Rows from block 3, named by matrix and row number. Rows with one number belong to one channel. Each number is 128 + 24 x the weight over its row's rms, rounded and kept within 0 to 255. All counts start at 0. Numbers have three digits each. After the name is the row's rms in percent of the matrix's.
# convs0: first 3x3 conv (model.blocks.3.convs.0.weight, 80x80x3x3), inputs 77-79, a 3x3 kernel for each
# convs1: second 3x3 conv (model.blocks.3.convs.1.weight, 80x80x3x3, transposed), outputs 77-79, a 3x3 kernel for each
convs0.0 117:130156125119157123129121105106125119109133148084118135104137138151172096123110088
convs1.0 117:140106146126092113145105135134126126163172104120132115144142137118116188070125142
convs0.1 092:126078133110147081126176113160122125114105130114110132098156134165157151145135126
convs1.1 110:120142125148140123141135102093144148143175129138142105105110120109103105150138113
convs0.2 080:105174149115117113106100091125114107110113116151123141161082122144104134139087133
convs1.2 082:124131163119135135147127140115127118148107127097112126078115155102123143104152101
convs0.3 091:124141116110121138129143114130113121127127120110122131151124135177140079114126136
convs1.3 086:110112130101099114137138111103091101149124119155132113120094117121116148130134096
convs0.4 093:135106111113145131123125115144160102150114132114108123160130131102137150169108138
convs1.4 096:159128152102134120117128119111112122121124124091136114120128116113157134133151151
convs0.5 111:117123137121111125122137109170154115098109139118130114086113127118102115157142131
convs1.5 107:124102108105103126140132108118140161146148116124144150120162137156097138112100118
convs0.6 096:133114178131180162142113126121127103132130139120130144140115164150141107137136113
convs1.6 106:118134130102132095138137132143128129110124098109122141097124137122121113124115131
convs0.7 109:128135151137151150124149131126141122117131115129118131150103142139119113135150094
convs1.7 088:111124119111082096165088107097135139122156136140156123135139128137152120158138104
convs0.8 110:164134103124132122128110156139124139108129131118118095109150111133141134157091143
convs1.8 100:153138133155120099148128127138143162114127164153123169134120167132102126117102143
convs0.9 110:143109118121111148153087150149111130114129135153126128076188149158062143088122108
convs1.9 106:163126125132107089140099102127159137136135129151134101141116102105131113181142113
convs0.10 096:111150178123158150111156129141108083171143151124136129132063086162106100120097131
convs1.10 098:140122162132132121150121134147151110090158097130135122141145152113117122177100132
convs0.11 100:144115117125113137156145139106119134089127134133125077113124175141107163175132137
convs1.11 116:127150109139138132139133116142135148156128140126108114113139111119091146151129156
convs0.12 093:138098118137135094107128110133145146133122141116122121167106119115123125111120115
convs1.12 094:135160144112137111095124125123131113122106126116099116115107122128125110140135126
convs0.13 087:140121114109121128118157157144139113116132132117120145104109148132120147127126109
convs1.13 105:161165135149129138102133092136167116135139122146101094119120125134141111125140125
convs0.14 094:115139131147120122125123071145167095132145123152141117132137077123132125160089146
convs1.14 102:128127145106139120118090091122157137168127139127105157132122103165145149146131133
convs0.15 105:110112129123107116117080144142124125145111124123115146147058145142131120055116167
convs1.15 114:092119094096153152145130126148138144151098128126111106121173133080142134137120145
convs0.16 099:165148096078087125135146100116104127137120120137118123141128150118113106127153111
convs1.16 092:124087124118139137136115135109152127117155163117101118139115108081113173086129136
convs0.17 109:121142177114125131133160137118110142107106107107120122148126118140122108125169092
convs1.17 099:137084099172129104172122120110181127130130126117123093153149093159104116193090144
convs0.18 096:114111106119127171097124111132103149133128142136122128076155115087152116146107171
convs1.18 095:169120136146131112141124106099127113127130120137108161158139131146130121131127175
convs0.19 107:138087122141141152104146133101123140123088143109135126119195094101180074136121127
convs1.19 100:138112119127090140146077119119116101155119159140104137140099109103079137119114127
convs0.20 086:086145113113122134108118170146143146127089116140129134097116109068096133177115112
convs1.20 079:116130144162155137139125111136097087129113114108098135093157147104118127091111143
convs0.21 093:076124185127129139111152125108135125110126139109133138144076147147058127116104074
convs1.21 101:105143140128153146157158128123109087150092142106128104118124121128079097110127119
convs0.22 115:109113118121141130141157137149113120138160150114103106139128135151102116124098117
convs1.22 099:128165121116160146126103137112140141143118077082115133121145172186123122113166143
convs0.23 104:135168143152187123121134166164118125146103152140096153094165127090131145135170131
convs1.23 117:123105143103130149116145142109116124094157108126114088091112138107133114122114126
convs0.24 084:133118144111116144124135122117115101102112131149121128146134100111121132098111134
convs1.24 090:104121123145151153111149145128128135122088119132091103121124120128140130131143093
convs0.25 097:122105109143164133106147089128108141136155143133121126126147107108197142098092107
convs1.25 102:165123140100127128149128128120114098137127151131106125160082159165121114100155127
convs0.26 113:143158147123096127154137124127132105160147127118140145101096163113123112094128141
convs1.26 100:135122119124129104119104086113108096164157114141141129124116137069193105124069141
convs0.27 097:110149121143135085123084130191120127110121112118106115113124125122117138131089141
convs1.27 099:128141102132112133156121118125144138165173108129115132124103107150129133129122136
convs0.28 106:097142137122131111122125144134106133109090130145110128166117075101204150138085139
convs1.28 109:122130123136131134098089157147108093113123110169125142131140117155144117127119118
convs0.29 097:155145117128159122116160138114135160158132120135136122136144110136113167111117130
convs1.29 091:112156150140139110159173145092079127112125144126161124129149143147090125092081121
convs0.30 086:171151137122095135126129150147127115137151136141156121119145105160125104177122123
convs1.30 080:133117132135119123142116145135170147105087149101142112111135096137164142116137143
convs0.31 110:098135160142121133208142087155116129150138117149111098144136128116117139136125155
convs1.31 103:118132099099096124129094109092118125153140134121089148137143153148117127143096103
convs0.32 087:132114134129128140124163103139142111136128072160143128126110094106108122098085115
convs1.32 088:125132105143129105151120128160113097130110107089145134103119129134102116125119122
convs0.33 095:144096111105129134138149126114116100118123124121141165142149150095131154137131096
convs1.33 096:111136103135136131129123121116105111086147113165164131128148154156140122127145120
convs0.34 090:135125123154175145127093104146119111116140137166147132082118150091094140119103128
convs1.34 088:140140161112124130135146139098161149120137082134115120135120136132147122166128114
convs0.35 107:129112133090143111141126115128087132112147141134146143132166111173128121164163111
convs1.35 104:126122141121100139125086137098132108150137097162138122116164118149109138163129069
convs0.36 094:118169142106124146120134111150113098125115109128130120150131147189056163117145130
convs1.36 095:088153172127162153122129113168136118103131121173086138135175137109127112156146132
convs0.37 105:102117151133135138165144148132126134135124147143112101120111124112085129158148137
convs1.37 100:141174140156117108165148125119126141158134122167114137130129112085114156107070106
convs0.38 106:139121105115156141120106109127166142127159159142128146114109213148147110129129110
convs1.38 099:138105119173081128164141091132128138112105133106086086169153083103130163125123145
convs0.39 108:099098116114121107143109112120133125124103118130150121124059168125131124089166167
convs1.39 097:090114165117126136138141110170146119151099160119157114104151097148146136107172145
convs0.40 110:128163153122134151117125154134100113113142146135158134122127127152132159128113148
convs1.40 100:124109131167127151118088139128118116101128126106135116129140102078125145136091135
convs0.41 093:132140171103122146095152126141165155130134103114135116107109120151161130099134079
convs1.41 092:142155124101122136137096124102112087139114103100167104106123108126107171108154157
convs0.42 102:132124102117109125127140118086115134112117133125142140144131108114132147120141096
convs1.42 105:160152133156119128148111124126105145129117152128169139137117157108136127115128113
convs0.43 100:126161119124132127117137111144107112137098119124124130153146141099139166115108117
convs1.43 103:127112121158117138134149152093132138118134175110139118111127131129118132109136147
convs0.44 092:128132130120150150122099122146120105135131157125143129122114160139115094108092112
convs1.44 101:098108101127146128132160091120118114131125101137103113128136156098145145103110121
convs0.45 084:162149095136144119161153109153127130158142141180131133116131120126122141117108156
convs1.45 088:096116138114143105120135113146131144156115148135120122138159128104136146141128128
convs0.46 106:077134140124133124137163149152118121163128114108119126130089161164059159129113142
convs1.46 112:144110111155132138137139114129141127160077135135085120118142149129140130138151087
convs0.47 097:139120122168135141120119091130126135136127100140122106105156136120133133096120139
convs1.47 095:114166162115109127115094127100129147131118182154129145121144144139118153114124118
convs0.48 105:088141091146118129143096144127144110098142124127127098112116104123137115127145136
convs1.48 119:136121147133112119140105114115131156150138119110094151130131123137124123152145135
convs0.49 105:123179111097119112129104123142168166134124138105129124165103085165179075080172104
convs1.49 100:153118158115125155106140115161132098122105108137134111130119147090194186119114131
convs0.50 095:126122138137119132157154118167155182159145158135121128170137119122083151145145091
convs1.50 098:144100102125115136147159150092100059138080096084111160109158155146112160121149124
convs0.51 096:116098125130159067125139105130122067126104118121128117118117134133142121116162106
convs1.51 098:153141165135136161122134128131161145128192155153165155128132128132134144153139149
convs0.52 110:106097158148121142100125151123137117159101111126149141127149121111117125129143108
convs1.52 116:126126131179200143125145134097082135089097139136140117139136145120110126141128104
convs0.53 094:144142145153127151100140141105130140127136142139146136143111130161100130136119147
convs1.53 105:110121121153161139135124103071125145154139118140109136096102139169128140110129130
convs0.54 109:111108118148141184150139136101138117141129115150105129111149143100141133106133140
convs1.54 118:103122122135130134133152152125069120132148165125186122127116153105145137121140145
convs0.55 106:122116106124138132136126115139117155110121119134109115080154143067110193070110172
convs1.55 094:120143079161167124201129140122102147136115131129116120131129125122112106113112123
convs0.56 102:117122138097112144164128131112098133125120162105128137116098160127163050137156114
convs1.56 106:137134138136144143104126133094138138133129084126102098127120130095156156095166140
convs0.57 089:136155149156135106095119161176144137120129148097100101083109129103101098094104145
convs1.57 083:109063113132130168074124130128156174146181155169132151098064096115093133107112135
convs0.58 101:128139135141137124098089120127135138123147123109133111095126140139118134160122159
convs1.58 102:116126107110139072121137120112118101116105129160107115159172132127148100115143115
convs0.59 098:135108125115108111108133125116091100132087164100127130148163101093171130144157103
convs1.59 094:134118131135113149140127144169161110162129136096145163131069121132081129154130089
convs0.60 093:095134141150149086119138108156091103156122112123140142106142146096122144140100135
convs1.60 101:138109119123122090113130150144142123112120109134115122124130143135104144130138115
convs0.61 105:145163142094125119134115114134104123166121127126117134134096147140132136154134135
convs1.61 120:127119102130107131112156124130124116136137169139117140131125123126141134098121126
convs0.62 092:116108094134103132129145155146138115138106125090105128110133168100145138108147160
convs1.62 092:126094120110133115182143126116097097131106139120105101127117125098121092123114147
convs0.63 101:106106095124168114131118119145117124129121149128114149133118079154128109104121178
convs1.63 094:150122122103111140118078150113133145119141121118145113124155096140093151124092143
convs0.64 094:126132111091103127125134129125122112105129151109133131171130127109160089156084125
convs1.64 095:131115135103150107138164177127130116127113126129092161154106101115122103091098094
convs0.65 104:092095112151141106118144134155194148129130147126130137129142124131139158114093158
convs1.65 104:135141131120107127126131143140114122132124106109097123114130133122139141130147157
convs0.66 113:170114116133100125126144155136114120140131130135120129134133082074190116155127127
convs1.66 113:111119134154114106099114111150103131143126140163146140139107132159124119084169139
convs0.67 099:141138119132129148092126135137128159108112121087143140142125111144116153141106148
convs1.67 090:209178164113144138121119114083123154109135168114098126136104094126136152108162124
convs0.68 105:138100127136104157121113144118120145142103115158128114106141129117126154117106139
convs1.68 099:185062127128112121157147141115115129150116104125115125097129135103130165122117150
convs0.69 089:111134167135092104126111131156145152137124122111121135136127100140142150104126126
convs1.69 084:109098120154128120142116150112109129128126136141114104108109127142124102087143121
convs0.70 106:115109110120139145140130138127117108121130117111120131130169086111126164092133141
convs1.70 099:164129089135129137132126148121139094131125125157144145135153115114158180141115150
convs0.71 108:148119095104107112124137133134103128138115116130138118099143116179104127142110136
convs1.71 105:125136128153111090157119138129097134132114130140143095137124091131088104170101139
convs0.72 093:159134121126084116162089112089108128105083117122120127074169168120137140110173144
convs1.72 098:135136120108114137125126129152131168126144115145143102127171112095141159181115094
convs0.73 097:113161085138153131125130129142121093127128135127142127117141129159125141119133129
convs1.73 109:114142154109142157122148148178137115106133126136123134139134129151118123136137101
convs0.74 087:108161159114135156058113149118118125140122108122118098150118068150176128120171123
convs1.74 083:141136117087070113119132148150109133136146117096146146112120155127110150124121147
convs0.75 109:129116138134148133096101137133154140127155128154137131124111172151074115176168093
convs1.75 100:106138146143125120128134119105101146134123107107132156108129147135128137149068116
convs0.76 112:125138118132080108137129090124140134131136102130137136131107124140155137123125124
convs1.76 114:126140122131131104141110100148125136096123132120105126105101172158113099104108126
convs0.77 104:136094140098150138126141122107173137106112116140139118181119119133120108113105142
convs1.77 109:141123127129147145114139113139124144124110129165133129106123126115134133136115095
convs0.78 082:097091114148090102121115131144109097141115111124123079136159145107158113154133133
convs1.78 071:136171146148182157148150151143107127133139131125127122127151095144158133146144141
convs0.79 107:132151117148148098135117134119122100101117101134123140114119139133088159119099145
convs1.79 104:127146165157149134117145129133129121129141119146151123099136125144124139117177117